A small spectrogram VAE, trained from scratch.
Model: 12.8M parameters, log mel input, encoder arch vit, encoder norm rmsnorm, encoder activation gelu, encoder patch size [8, 8], encoder width 256, decoder norm batchnorm, decoder activation silu.
Training: soap at rate 0.0028, batches of 64.
Data: trained on melodies that start on their tonic, played by one synthesised instrument, 12.0 epochs.
Rows from block 13 of the encoder, named by matrix and row number. Rows with one number belong to one neuron. Each number is 500 + 25 x the weight over its row's rms, rounded and kept within 0 to 999. All counts start at 0. Numbers have three digits each. After the name is the row's rms in percent of the matrix's.
# fc1: MLP up (encoder.blocks.13.mlp.fc1.weight, 1024x256), inputs 0-85
# fc2: MLP down (encoder.blocks.13.mlp.fc2.weight, 256x1024, transposed), outputs 0-85
fc1.678 073:506553505501542535496497505547475485496517502500520514495533497497497497503515502518467509466511494502524488452491495500505456509499502468478501541509497498545479464500481495505451499626500499502587497500572494509496484488514546517504578440463506460499530486
fc1.679 096:496471487480567468505512497503526492445517503525520500460503475456525480481506497476516478497487491500556481500513502541510489500520484475498496478485494465501477505514490491469472494538522515493498497497467481506496504438527436491473503462486501464514479528
fc1.680 069:480498506490497464504494459514468486481565468500480498497568518498504501471510520488492500495436494455541467491499503496493546499502505503483507502527507495499489489539457460438546536485474492501474498508451502502501515501501480491477515479502547495514500456
fc1.681 100:501488530455503516459504497510515534491487518516521513481512501492501502515477497513513503545501471504535489492486499522460500518511477495479478472474531505526471500492504537513519472483499488501513519496504457477473494525508473502500499501478495524485469504
fc1.682 077:499455504508496495505489493494501453520547503547515509489508456519484515517500538480496466501475464498523506523493507502518503550506520491500514506488501498508493502466508495484500495476476504486488496483490500480510538541455499500484485564470496565497537505
fc1.683 069:500466520497515474513531500496498521497494472472508516490500496491484505463500499500553490519495488515498539455515506552475492503510494518563497492508518542538480446534501498490501542506507547498494497491454497568541475486499480450505497505478427476451524492
fc1.684 075:495446449503476493500495442502506518499486471472516538499538500495533497486510495458511482490502542507502501476519537475517520525491510515486480489492473512531500523494490544499500520494523499503524501504504506514531517502507541470483502510520474519503482487
fc1.685 080:489531565482491497480462470511489524478498490466492506550523475501499484510503555451487518499507515534526507527485527487491500476498468511503496438516505486488488488505486503493471498558461506511488479521533495501456445477496533495509502501491573500492500477
fc1.686 061:501483463427532504502506560493512462517490510484489473507488475489485489499511492499548490562463474417494500505509508503504501505494499462503503502527539500489508499498477535525534506491527464484498468501475501491522508474502507493503463495499522510470497478
fc1.687 073:507511509500507518513533492549499502510534492526493524476515471504488472547514519495465490486506468512523495505505503515474494504542506492498512524484475476526497497518510499505492501535500502507555513497500499511510556508484499500511504521520457497498510522
fc1.688 109:478460488503502488493578504525502499460514507497480520486518501527485505502509500491496502461509535545500489500501522446461498501502491518507439534494495518491482479502536514512527516497496526497518497513500546509493491521510513507460525478501475497500498461
fc1.689 138:527491505494487497460488453538511489496505489502515519505500495487487469461501517480470486503531549475459539480498505519500507486504453487509473491497484482497492454513529503491500510509480516509515493482451500527501522499505501450503481500477480495480535400
fc1.690 099:507497506496493536571499567495505504461481485442544486491437508473503497491502516522493507513519494513510448525504518498507499513524488495506515498480481522520523514499506459500495553518488501492505529554526470511482504447501484511521521491505487521522515518
fc1.691 058:502511490507548500525550424506486505500485526419470485524504482508507505503538496501488506496464491508507430502512522506508464476490541528518532477475503467506479532531518472488494504465471482485505507491501498481490530515502499474516515460546498483486487505
fc1.692 079:552455487489437493498473515555503499519497546505500518504506485500531480475461488481514506499537504497498499555450526483497490540481503516499492483468477514502505514500538491504524528502483503491497503518494516496534499500473499502498473491498507519458505503
fc1.693 061:489505499512493490495513479500503441507500476492507515470514439563495507506498509502490441488450547515527483513497503491476480480447509500501492514512546508499505476488517530495488503496510506498500500471482499507496570512505544511488526484503512493503540482
fc1.694 070:527499503499500500527492492517494548469493542540512508502530439509531526500524509500547517495456571486517507537504495509513480522499581466471498499470488511510557500508483501502482561483524482492451527506544502503501545515515500524503514487506499502510454489
fc1.695 195:530544490513544564520510541503491486507463463547465460497499512526479507529516496480501478494527498509505519523480494479485522453497539509515525494512522485518499454516525508535516500506514507516510524519588502490510510516532513501499525524490494500524509515
fc1.696 089:495493494511487471497491508473509456519454525533457494500491502497519526469502508514503535507489546486494482491523489487516533498506528481503518527509532494487523496490527510538483471495443502483536482503464522479502507482495491448550462511491489523480523485
fc1.697 055:547583539491471527521499501499550499545480528483520502503504497492500492509444533502490517507507556499539489497495460514507522525513502475543500439535500500499503516506506545514496524526504483484501514507479479551414531478493527503513458512463519539494491450
fc1.698 063:485536475489489545523486509498471506493494502472503519512498478455519499519456503487508506473552500502486514522494494481404440501476490500504487465511512499524500491450542516526488508506502525519490498507471470533467502443514512511491476495512492515507508474
fc1.699 065:491535497509493538535477507487505475449455495536523502482510482502505482510471501464553482507506491508479498536460450529495452493513511507507512498471495529517499452491457475497465517540512495496490494483500505520536433514506484515483524495527504465521523565
fc1.700 088:484559494545542507477491515526502506475481528431494519499482529528520537538501521505487502508485476491472509493484540503498459493524517497497452496472521498455421462530503496507520506509509519491495495489499517484515514501576477513493509497540524493492523497
fc1.701 073:520503500493567508501517430494501503500504511489493498446539461462525476490490507411493532481502517506487499472500500497501489498518430462503497483497490486484480516511518496500513500503503508517507497459476491496449478490511502495485494471501468494439515479
fc1.702 114:501522514471463513478492512491498472514524489481496491481484507506541493517553542498539500502480491499537495519480508549478516493496526507481459470504500532548487529458498495504529502497499514487473423486494484497500465499500489511511493508509482538542494452
fc1.703 086:506561486518540500480515532562508479517485508522571530477429478508463501407506481494485498509485499499502504500497462560507499445464556526501497481494507481479480509497497478509512503543516509496515495510509513521483487512559497525506518502517518504509503499
fc1.704 051:564475530521516486503466503502540509488502499503487500512510477501496485530476502512503499497490555495570520526498510524515424488505500492500500494498485498511539473488497505523526461603516500491474514500483496496548473481470496504492536490517529478548508504
fc1.705 129:468482508520472474496482498494486508479517500497506570497455538501493516488492486488495483499503504546495484495471513488496518510526486524509497508469485520502512553500462508489486519514528482506510509513521522488513444477487508478513554538485544499444525484
fc1.706 070:521500502490486509491533525481539518497492544504488543540490500555454473491500508492498492520503518518486509499475482508477518465502509501497494496525518485505519450489477471503457450514425545495527515497482499481512511504494509541490482511502554521505502530
fc1.707 065:507533481503481501488507504521475494495514527510505494500501496484509499492500419591490519504482499499505391523488512538497506494508494532507496494508499502485480514457502489542511482529496499488473493515513489543452523484523543573459496499502494473499558523
fc1.708 087:493503513496480500495489492491496460501523490557499539527499480512482491472492528462513440491461509506512481540505515432488483510504536521494504515514526514469466514477496478500555530456495529551516492500486501489482476531492516500507515503503506525541498486
fc1.709 108:486499506436472523488478546467492468538497524471482484546511499504500501537418487524517518570491479480496494517475510516476495497504497489504501461497502488502502491510530490520513443497510460487520514504468490452504500507452502499506457582496520513502501498
fc1.710 138:500498517519507496535478493507465452507544533529519504506536495526529466502494486539549535498500486417500493503485516479516530504497513500488491502504507463486531498557547541516470506512523501489531503544482494477501526496553490451515483479522498485497542492
fc1.711 090:520495489484480487455513539490495500494528485505482488486487514514477496514501532496498474504500488607494507542497500498489496489495502537479485503489504515481518493507487516500500517509536498494504511520499485516528513518437521496551509468514456491506510561
fc1.712 062:502522452523513492475510502557503477520494516516508532512492496486507512533507499494502495498491462488500524490483501510478505498563477448475496538464439515515492476519509453499429472507511500505533501525495460493517499481541485483526495463547499453482465543
fc1.713 104:545499506502482502501464565545509511494501466470499503522515511508482498504451536513496504493538469504484475513466520450500495498458414494479527470434493505490498521535500466497538488476493490483455499513480486556496472496469500480496497501465491483511516500
fc1.714 063:512501498490492485482508490464492477495514510484493501512525500497507482501494495513428503520485514509530476500484495495497465501489530498499524508458498504498531513501497486466486477498491478456502478516482497477515484497498520530497490398507507495552539474
fc1.715 076:496565523531543514468511504494508488474505515455502515532457553496494509481486533518526529509519498496499575499511497503484507496507535446528541496487502484438506514491512512521504460500505509512502500502498500541441520538515501499489505509456515498510492479
fc1.716 088:500518508510493524510451476472501501499523470497508499450503521500515498482433515464503491482492478497489498463500521521495503501552487470512478490458500513553483538484519458466489512486506470516510487503488499493516496461504484503546497526496512504483506479
fc1.717 082:537508498511506511512499458512482475491508538518537509515528496495460540582529511500474566475502501482495534516478531425503503515449583547568480504537502500492539493512510498500505538435500494509490499489464504523485533495535498500539498500469502483471530489
fc1.718 056:502540490496444493536516488517512497515554500511485503516489476463480497489506546499485503537502526489478521476496512514448466495516559468504483507536524514547502519525508520509486483527538492489510493529489506501501491505489492556508525511505536481502522513
fc1.719 088:509519507484463523482487478553496515502486472459473586502471463494476553496493488430495466514532500498508482503502488503518470531507498462487483501457490515549500510506492497503520500496468509504506473498503495496506506502546474493504493492473570502424517498
fc1.720 089:499537513495482500475536495512479536507510479484492501496500480476547486511504483499439521498526531504514479524518498507485486481440485507495480446513512496491479506482502538501494465504466515482492506487502478513541467497467510495470506485465511496487487502
fc1.721 104:500501540483554486538504508504506543498492503492506481508512525504513512513492511502475527525488503547518400506452505499545472481465508475522455463525504505526566494498512507512503529491477485496490498504484481463515451461508464502525449481497585493472506508
fc1.722 080:537567532505572493536492522486522504500500509490491491516508533500492492485509490500509538495515511512472463465491478522476505475489474550505511492503490512498542480501502520513529497512529485499494499500525496505489478486492563497505475500492494488506508491
fc1.723 083:469506492497530480502563443503510467510536527405509479498506463502492478502497552496487515508500456490517486497498504527502509505502543473485498545500496499505455517504509499447520494493508499513508491498448521469441521502493501512475498500508506511494501441
fc1.724 089:517486517456516493498510497478468499481501552503495517551507485446448485505491510473501455464513513524511518497497481483503460501479521490499492481487491514535460503515505476496467537511495513499489456496514523510530505452493501496508460465518512477490524509
fc1.725 061:508508541500514490518483500452517496513486515497510483431507512523592470496484526489500498493499532490505511542517504511503520506500546494495498492505472475502497475521508475472500532512533494503492515497525486542498517516497474469501513497538504503508452500
fc1.726 065:493501485501491486500486516510460522499516480452449505495453444505509474534470487515534486511446499497515488506531494499497424510502504486508491471494505498500520518502504556531468478559511473461469537491497498598550474507493494500435534538469489490499464476
fc1.727 079:527551496469491479499491480513512508494499499518542519467509484490523496506506521500474494502493482458472495499484503510514518453540499494472491496505526501509482461535507500489518511512515508544503512500549567476470522515510498500522504462528528490533528500
fc1.728 053:499531515518477508518501503466491485504485486456494507492520524513505507519459541407491494496471556549505491481492480482488479482457497500501501483474499502512518516499546486491497503530492490481503508483481511544488541470504512489500517512477442537475503491
fc1.729 066:499494492507478499508508455505483489503539512550543511514495489501517527497516499502503476561464519483460504540474500502496466420494573504536468503522480499484482487544494495468447501498496531494530494499510497476608507533461477525526511460549503494499493483
fc1.730 100:542508503539506501491478515504498474499544483505486476497510506487535470548501485500500495481497500504505504526482497537517417504508534397493499498518454497515497485503445517474511531524531504497486512465509498490482511494506486533478510508508487466489530507
fc1.731 055:490510503489497506497486490479516411558518497510481476502489477513525495504500507510498444488523493475503484499511494561481519502502533504502491507500488462477504490479499500520504513494495484492490531444500498478596486497495532504510487478500494519489482471
fc1.732 088:501464495499524504533466521500493527457485494483494504493498578447504533492525518487501489504522491493455502521517532503500539496516539503439499468467496522555491596480514506528513515493527497507484502490504499552478514468520523500502548504491464505494518507
fc1.733 066:485499497466484498525469482502519504501481498498508481495506510486496500504478532498511511547505501505533530486497505538485527496516544529441506487523490500504529523468496514532490490509539499470492505473527501501523526458511509510505559543534483501487570483
fc1.734 109:498514526479463495462560525500514446522488497544550534499506495547504439496555493497476484454543498490492516545486496470484485451489510538516501492512499477499461478500495500476507508508497511485502492518492477507442521511500468562546495496479550479535505478
fc1.735 079:498534504496486500561495501518502498510547494485507474527544511496544477495508500501488509482509555501522468499495499499502508497485501517502504461528488503503520517491495491502521483535500482480448493512426507498479491510505498490492483470496506509512497502
fc1.736 063:507484523514493470504533491518494488431469489478539501515500451493507498532486522505467497562499499499510499527502464452515488492502532537496491454500502504498500494515515515495516417509459484471506507514501489464478489528512493475511514541507524482481512507
fc1.737 069:478491500496525486504502483532497509511507488485506471527501464512515479501473503544534465478490538493512495494500572565498493467550488501474505480515492459529499514444512475526502469503474542483486499453525501483533550466540511494490496546484481482507507445
fc1.738 102:472497491513499504521493496517526494489498476565504523501483496534505512496463502506550486498467479536490506484513500501485499488487511520499517505491541528509523532476474504547541516471498477463494521524487495483480481495514498503501504476463505495499503517
fc1.739 089:506506491499475538502501494512526473484490514521482521504499458507514475492511478505498503476502512498464493502478498546497494577544505478508500554501458489522577494473492490503500555520513504499492494502479505509382501492547458500504500482573501489494512528
fc1.740 142:467502489461538513447484521511571476497503529461510487451500468534506534589432508508507500502491522499509516496493489486436507528458505530485504506505504510497546496541554509479535491501461480503493479518491476489532504512517496502501491514504537502509533508
fc1.741 078:497472530450495527527468499487463494534475523511503510510491467488528484468524520576506495527484505480549502517501479491502499552497500514496493482504493525470483528503505500504490485479492514473493496493500521485523483468497508494475514492470534513516494466
fc1.742 069:506506493510502507506499480509523506502497494414479489507514491460474555512483556501525483521496552487484508536500532510470537498441420465564531516525511509497484510469548552485542518492492450488538480499446505472414490521481500500498471486447503498440498448
fc1.743 083:513474502479443483489498484508498523494493497501504541517480481493462485482485519473492472486601529507502491509497500502458495518517456477517506478511497486504433482525531470466509529474494495513495493470494503458475523490481518497523509490471510549470519513
fc1.744 154:477486497499510528500504477489503459497519472558528492446495455492527478499494484506501486492486487487528499515465473495472505529501573515486508516519519507523476504504523481487496500525507511552508509451484488501461513538488512510512521486500519545501490495
fc1.745 063:553532484498502540514503483514499510486518471445498495527538468502454528525518539500495500492494477512522491487521483461505498494507520514519497479559456484537503491509504498516531464520484498493457506480476490499491507497494534490487476523484504510432492462
fc1.746 106:519484489485515498491496481488520499547541507536504531445529491565523469536501509477514474466482457465517462505514505493516507536487490482463477492469451498521458506495536476515500547477500524525499502500492488514520510517457517497537478503457497506508483506
fc1.747 065:486480508491581499521523502478450475452502503462499499468513497483496517552529498526532518465488480505516493511540529491507515528463452485502499499485488511483440530467500544503503500503512492465501501461481477510496498498498512514487516518511505495500499438
fc1.748 128:472503498458462452511509497499509495494515509500520516523506440502541508506488530450507505499510481501496490522508504520441474499551464500473492468464476501507495491511487495476487521520510511527436507517483514475499504459467488505487505536513460497489519532
fc1.749 073:510467441494529487560554472515499508463491579518507490503482544501523512493496518499472529481514505502543480555490480487501476496527500501489538516497479496516505481533562484498491474527481493550503500527516513467478503527525470503529504496554497491465485595
fc1.750 123:488536485510508482490484446513511531503493502533499530535502554500495447502493523480499467500546483510520507499504501542501484482510503519513493511495502500538491548429469530471465499551537488514516493511495484475528479551502494561497504463508538419517512525
fc1.751 124:527504500505554528497497556447502565487473502509528542510451515486459501504505493499493492468516499514512496461500467446522510495482502499529505508496501500524471498504479491500505498451462522451483496489519501468507465503487481518494494495495530492512497485
fc1.752 105:497514495475471483504499454497465509506501498493499500463489468494569489523575470485530485505441462471505499507500543488525505484543538489488511501497489474524500517496512500495457517547498487501527520494508504470562474517515490491519542444528486467453489499
fc2.678 089:494498503501379509510508503513510502495535503487502519517496513486518535464506515496521492493543509476499496554500504506501502488484544500512472504522491417492503510514432491486513506489498534505482495521474518461478471511493492484507492536532491481463495449
fc2.679 082:526499497508508514501521496508500499538433496518520504500499528485510515502497552507501521512492505499457508523501528501498505500498507541468502509488501509507515490487535503493504498506423483466500501506501503462476492510512490515495477534502494470460485475
fc2.680 076:530504514498464507493495498518520561513518501493500504515499499499497503499500437502494448495547500510486508469470499471492454489516456553490513511481460501490502505502517502523492510498541475508481520479496485497477504491515469499450370538448523459528513536
fc2.681 069:501503479493540506495515499490501450471485543528490501516505511512509511458500472492436501508494499508483529518491512494470470499514491513498490513515448464525496481492501494486461505506497497522502501511499538516495501489508451492458512455490512483484501453
fc2.682 066:484493504505475542508494473500499504492498489499523517498498500512512491482539495529461504512487523510501491529515514492502454462517500487485510507492500464488497488492530507476521503500503481498427506495501504531499501481492472431472487486501464518474460485
fc2.683 108:491541500501517498513493497472500497493519534542510501493502514486481510506491443497539495492514499500496504553510540501502532476498547519484495498474480496489501499497475500500501487512519489459502503515533504495486529500521515509498522528485496535520503478
fc2.684 068:456508493500520506508499508496505486499509529537499509441495485520507540511501494469517506516467491518492513492521489500489511515513473487498499506438501473481501524456503491507496505517403472479530486498492501523448454491501496506471499547467515503505488499
fc2.685 076:512485485508557474496502502501494462499501508586481490511486507486482496455499506504560488496504500500499491492488469530505512495493444502500500499476501582503498509501550509515491496458552501491502493499507500528506471527504525526491522502474487478504500464
fc2.686 068:509499502500510439492498494493497497465480491513509498494516518486527479486505506478461499475510500558498495516492566529505501504495507545504503489443479466540491489516546500500494503500433547519462500508523515406507499499502568494531601465509499528459495527
fc2.687 066:500488502498411498497500505498504473503491497462487523529477505515518522469482484503507513493502500477500509518475499514481445496481486498500501513492504469457511493497507514505511513500537485481501499499492524495498434480495487508499440525491472497483465534
fc2.688 078:488505467506493488498494537499532494543538504524529494491500499500503502487468494518530467468483476457501534500500509511499485455499506499489489470470470480500497507445511500462503485496498495465523480545480500498504461489499497547509497495501502502542492479
fc2.689 110:500508500528539502506503507494496498493452498443500502540465500464478509469517510535471500535502500497503456526511506521484497471534498469504517500535498476505436509501481514474504499495532502480544507509458491510460512462496537472493503479486523495502457500
fc2.690 068:517482558496518498502529499494502479543512503471515496516529507502500497503498493512484494499471460509515509478491496480484519511508512492493515483498525511484514489552469508512496494478501490452514502500523508489456516522504465489490508499479503502497539529
fc2.691 065:513501494493392485500519498516491477495524546518526488481529482505551482504516459477573496512554511500498500477469488508498454513503492501501485517524480550567531483473514491497525514500502470543490508488445506505509578522518503500506484520497502485492505499
fc2.692 063:483529505492506483504514487479516521512498505529496500520511536500475491498407504495472472498517519489496517579511495522500475509497490492499502488496490546546504507479436495493502498486491493491490500500483501520494477485467543472468505517507487524565500487
fc2.693 107:501505506499419487499492496511498530537492511506497497493501472496498488508493504493503502500487490500515476462494531501509483463496488466500497505473484503500501498508467498498499514499532454509446507504493497494477465512524465506505471500556521501501472482
fc2.694 106:499509505500497498502497529500495464528458505417498501443498514518512508491507613487467508524545506499499502469500506496513458500508441519500493507499493499496494504504501480493500507518409504503474500499529492560500497512479510517483509491506469497461499510
fc2.695 196:480481505503487455473514498532493495501494499508509498509516462498448473514480513523517491492491479496516488458546511517490480509477508509504467493485501522511525513503445505480499521485506514527466525465418507549499480504504505492508516494476529530518500476
fc2.696 068:500502498494508506500513486502511522501504501530510498556517527499436481523520502496508473523492483514500477541498500500490492532491517511500522505517490481477498474514469489500477515483524497542465490499456506613491542492521506499493477451531537500521511530
fc2.697 079:513501498512493509505499499474498493482473490508531500524502514503516485495502498508523494513471501497510495521503488508495483466536497532509500486516485501528502496540535521504483500485458509566501527503536501517482541539518496490524567518505503496435499500
fc2.698 093:501499502501452442501517500497505466519527527499524504481521480504536497507505511514547509482476491509499453510499434512578502501510476479506501502469469497530506470457454500474471516553497437522478500501508503471508515535493500501497510547491541477506494483
fc2.699 094:509505497504511459499498500501499507544501499482508498526498486496491495488497455515438492496510510502496500447517509526493492503489487486504502484456497484498498483497559497485503503500485493489423503498502502527501534531484485510482530507609509507471497449
fc2.700 081:499518517491488490511510493494504553523483483603497492489485488491479441502499500480526509493519488525510502541502468495512494527506498507495492480517461530418518488505576500484496521514438464528500500495502503514520499496462502447498497576527501497484506481
fc2.701 070:495487546515431528504571550483501499500510502402488501480501506499502484497503522485542495493534451508496528550471478500465530469569517549508491487509500523484496474514488505505495505502534492519502480514497492553480506471466517490474480545507524473504512500
fc2.702 076:505512505495573504498512524497517541541520460553495501525501524499504509500476545517446521479510533478495500474473539482500489502503505501550500502460535472455445480552533541514499470488484481472520512517484490529475491488496455497513494491489491492486478512
fc2.703 086:501501510500517497514500513439495515533464505524521494502511503501526504514502510484483498504453487496497509528437527496499517524495413509507528521481486519473524496497574498493502507511471526515512526503451511436433556524502489505488481463483484503481507514
fc2.704 078:466496513505491463501485507532501478543528493447484512475499488487503494451484505455503513507534502499499513450510483509503527466460480519513492497517457517489508498490497526497493464492432483466496481512496497501502440536500563507489498505487512526508487467
fc2.705 079:505503475519537473541513505488526500515523508502484499502516484481545512513503544517511497489489496503500486533497510578509522480508500504487488499519498542494465471460527501490500487522498521491591500489511492553502522594522515501498501538573520528509528470
fc2.706 082:499505500474500477503522506501484516491499502553558503499495495507493484484465485508527504511498476513488532479477516490502483493493442494510502515511493513495492492525500500507508462525370499521402475496491496435490549510485500496503481498514506494492495482
fc2.707 090:483467516498518532519497501502486507483519500499498507496512514498513514498499499456499486527496493501503503493494529505476510499505503561500500500514508492503511490476507497499501535523548499501480486514496503503466486521486481479466512533498543466474478520
fc2.708 055:499524497502474504514488490488499556544549483497496504541481500515516516501508499526518487493515497521494496521507514499510509533505490458482488530496515443499501484492528508506498503512526508522504510482506487525486498462485494522472502534493461509485496499
fc2.709 084:499499528540493427501487503535492502453509506523468532494496479478508523488505478498495484469500508559506499493517485515492512503502500495502485496544462486501523489466484515497483514507516533543497484491484515529507506501504499486508515432506480484536509447
fc2.710 095:476507519526498508501495457534506526486503467502506555503494507501480499531497496494512498496484498515539484507558534466539550554506528494486462489530495545534498539462574501519461493470486516543556469494470510525512504499473500509503505485533512507500522511
fc2.711 075:515500490500570511501500508499501467481500500503516500452544494490507497479501509510525460524474478495464489519502536491496485513503485548494500510511489491539526492460493501483489501497518545534499460553458550510512500483512474497504507495522534482462480487
fc2.712 070:487503501499462470503500500498510511437500487459485497500467504503500495529495471488527490479507501495499501539489509499510531522499576504493492491504521506484515504515484516501503531509505496506561510502522523483503516490465525502508532444511493507524520499
fc2.713 078:497519478500442489497500477503495500511481502480509506525495506503494500493504531496527453514489532545502523592475519536510476504489519536502485500462497523519510482510428489489483516476433512436568496511468503496492479498480479502499496554518496476447500550
fc2.714 078:502527505523542499500511502501497508501503493520500495504483491505495501535499508483489506525557509513499555500499529513502537507503493504504510499494487504503537500474480499527502500514587485505501500510513506506501517480499486507506441603492500502515487562
fc2.715 109:498499471498525461491515483503501514518534499503487499513520472521502507546491415464494504484491488508494468511487501499515487450497451472496507487492514493486502496482510495523498507503498505520519497507510494490562498496508504499535494545505489502429472573
fc2.716 071:526511498489638457519484520511506514477517501508471492502498500491490494494497486539485480471521456484503500504445517527526466502448522526502481498498519494525506496458520485496485488476508492504560509492482514484520531482504457506524498543538500449456492494
fc2.717 103:496514504503443480483519502532497524497481520529505499507513470503475476448473463512491515500507522499484505511491513560545507515512517485493515497510500462493492486502501500539499487518497465500452512510506502484475490525474502496526506533495518543486500487
fc2.718 082:505504505501604475511475502496502503474486495467508503481495497490505498486516443484538479483502502493512515494495506485507538491512500511496498496498505501484500518534412515487501500504475510492602462505498496456504490483497484491487494493536518488469503469
fc2.719 081:477500508481491482497493497519501465498501545510482493532498509498532521428501494493494488463505514490491511496499464502481491523492496475494501499421547459471498509501523496510507499485533511521494498500470505506541510525483498513487511561458491502441507429
fc2.720 070:522504521498480515493502491498500505522502508529532494495479485500491478497504520468479472517467511508498500448463484531485440496499505493503506506466523453483464516519481479494495529484527540457505500520507491496457505484480465503536506497526559536482456555
fc2.721 078:495504474490496532477473511501505490521543492533492466486509491501497509496503480473514533489531507512473482508427487511497519515478507528519499500499502535512496481479544478537536527528531529562514495486467504573440465529503509485517566520496491492552514508
fc2.722 062:491479510508464510476525488497499489533498464471531500504514501523495500533482503466491516484526510501501493535469544509495513501469511486507496493500491503539497480577474495504506506494467479493545499489496490500491518572503501484511480500472474496420513560
fc2.723 132:501500487504486503504515502463500516466513509512471503542509511478513499545498448479515499500491486498501506476487530492484456497525507462479506501468496508513501515499413501510496508533509476479515494499500502524459500476509500482518468493492497482452507555
fc2.724 082:509499473503470492491531499465500519499505492508485496547529501506550519579509509514484495508541506499492491506495527531499553520500516493495468485473498512512498501495512506517492498506520510530442503478514502507502517503499496510494564489491472521482507505
fc2.725 098:497500494505486428500513507508496520472494492509500496517500488500499498506489471516460498505492500510488491493496537502499535500488481489504496507468512501489512456473515502508485499521484504543495500502491500484529556494510539522493527451436500469493504506
fc2.726 108:499500477494483479500514490512497470536428518516488490534513495467498502442499523498442492498516460501501495539492484506491471495497460540479512498476492493522497497520488500481463495469433555498479512488496504393516497522498506493465504542589493490503481451
fc2.727 069:500500496501478543449515503509508506495505535535486498510522503500532498471481517487491497526513523493495501491502528484478463492517521505500501495477491503501497508516558524547509460449526520470468499505471488513498498521518488500486492499503516540498499499
fc2.728 085:522505504491422499499503499486519507517477472495529516474501503504489502503489512527501512532432496512506516520516518499516465497515463499501511503501472510483536504534476489499528486496545513443444524514505498542504494508487489500509498472567531506559503517
fc2.729 075:499501467496537491505511507502500437523519500480502500467504498517494489480501508542474483448405499511489497569499491501496473533505495488499530500495503505481502517511506499497521508513523496477495488499459499465480508480473520497495487484477511504503485504
fc2.730 080:501516504510438487472500512537497521587474504475475533487499487498502503509503573512434521477517493499499502455501502498486528491461495537536532510484515520481499486529522509500504486519500503479531496491491500510504511514484516532502507535484495517501514455
fc2.731 073:499492481505463530500486496504508510479517496538506501467502497486499476466489508495490506521480504494506463493498500497530501506491512479516499483475491525538502498513539499517496520502493498505406487495457503440471507529521502498523468476605464442494493451
fc2.732 064:500463509500562503518511493494500481509492489446499493492500474506507499514496527506473477518463500504489522479480501518505515560455473490484500501498545498474495473497509529498494476502526570459532507498486508515485525596492498507522454538540480552484497530
fc2.733 114:506498485498558536500534496491497497469484495450469511487498528491507498493497478482497500489486479498504516569473494503517492497497503480498505501536510505463484477503529497498491508491470485557510500500522496485518523534509498506498470522511491515517492510
fc2.734 062:483499490503530503511513494502507465484500504512497505513507448473479516518476526503529473497533495531499506522500519541493545501528498492544490505495548513531449527452514539536521502519594519507478467545443500503485495458468528504495494479492509502496502499
fc2.735 105:515512500501516524502496492504500498470512501510511493492489440515482493500506497480529487479505531506498489423471502509496450495508474477504503509471474462506486497556492504494513471495492485473521508501489504588518460466494512455530481509465487489535468500
fc2.736 082:500506492498485522497511502463463512523481500496506493528489502502460496492486495486427484512499516557500506435523481510495488518500506521492518491505493451445513496493489501490466518499553501482514504501545500543509499487514480503474510481476520545485448503
fc2.737 079:484484510503490505504523489505500513525513473463494498473523514508493508538494529412528509489492503497507460513470503541502464500484548495497503504437538503521503501567505494489499511491449501478519509500506487512492491535492522498534495580532504517510499536
fc2.738 073:521512513504482495500487507478506510547509482486501498505500476498506504492508486470527504496500503492501516527506474486489525538491438545467519546523503500518525503502508518493516501527519512537529505502518543500511527499491501499454538542527542489529497513
fc2.739 083:499502488498489438501515509495494502521474504412515491488485525531479486468501526501528507479450457489493499553507465525515531458548483499503501478419500458479501516461511488471480500490486502488519493534481500520496534515500514496542537560528513501513497455
fc2.740 232:489499502513476488492527512493487466478508501494493499507476535517478505490496496552448502479552516500499487585504492500509514509495482552497474493511484500476506513516498521514494491491506490522526489501494498481505463499489478496512509484535518497537510437
fc2.741 058:502502499495511499486501468524502528498537495479463496509539501483509491502505492472500503489500497480506514503494521486489506542497528495531478488499492440508499505523536490482494497510493495529440523475453508509476492541484520498529495535518503516457497583
fc2.742 069:497502514505455505506512500500500486495515531528507494541443502494507508492494464524501498483502458501503544506515491505514497501508479495504501503461483466498461501487447509480498530496532484499479492506486500517481505422486503503502454569593498519546501434
fc2.743 066:481530499505446462480497492513479500508543503557473505542493496491532466520499486500465518499516482502497494474536505504491495473502495523498474499539502484468504480497500524531489459572477512484513504502470520507461569495510506513513516555549527503460508502
fc2.744 084:492509512546533508503512510509506483527509514512494500488479504464518497499495517500506516516499504500477502471524538495536476500520451432525472508518477447452543522508501503531447514534552504484448459534451500509500527446464485462543508495557509478463495440
fc2.745 100:492505492500470509491529494503505477515518503529472489528490495500496490461479501480468496502451495503491491529453502512492516496500518465499501500445491512537522497491468496497502499498474490537516499482531495422497509510491486501519484526531521518496514508
fc2.746 071:480501509528504505547451530506503504528503500494516523487495487512496532465501485548501497528499500505500487469491505515524532537504500468502483487454510528488550507469505502500485508498494486490444500495501510506420460508497499529514524540528447499528505511
fc2.747 088:500494494517470520488479510500496494465506497568498499491500506483542497507499494500465500516479506502498507493527484492483504512515485459503500494572513501486502517502497507494504465489469512533465500488476503521504512525527476479499498458501480474489502548
fc2.748 081:509516482490537491493490497495483492517439504506498488488487508519525535488505448529462476488521514518495512519557500518509493505501466452483494516495494470483499538488498502506514500518619475475436467500472535452475552480489486505516486452504492507474485490
fc2.749 090:510478489498534526493503532495496505546472464482501456510501490494503537517492485507494455483477471532494511525532517498477545508499492515512497498554498490516500496484453502488501503492544519501499493461505502566503503467530488510488497508506480498470521478
fc2.750 092:502488508502586535525464566515506424527477506492494525467495493495496492478477482486501507499532477526459500539480534485477534494516478495525485503514505487477543478497496505513505498471521504511489491499459508528434458522507468510542502503499477504486494444
fc2.751 082:514523457502432520500495486504498499509554490526472464502565499523489476530496521463450507538463508511500495454505506495497503507500497515497496530498500499501542485442479514539476519509521530500491537507481518507486499523530506564509534557481504512517519472
fc2.752 067:494498498511520573527510512510498516502503478508487500471515522505510498500504536458475489507508506490495493476462541488498490500469527479506471486489532515472504478483596510511524501497524483461499502478522506519439431516498500495524462545496502475505519518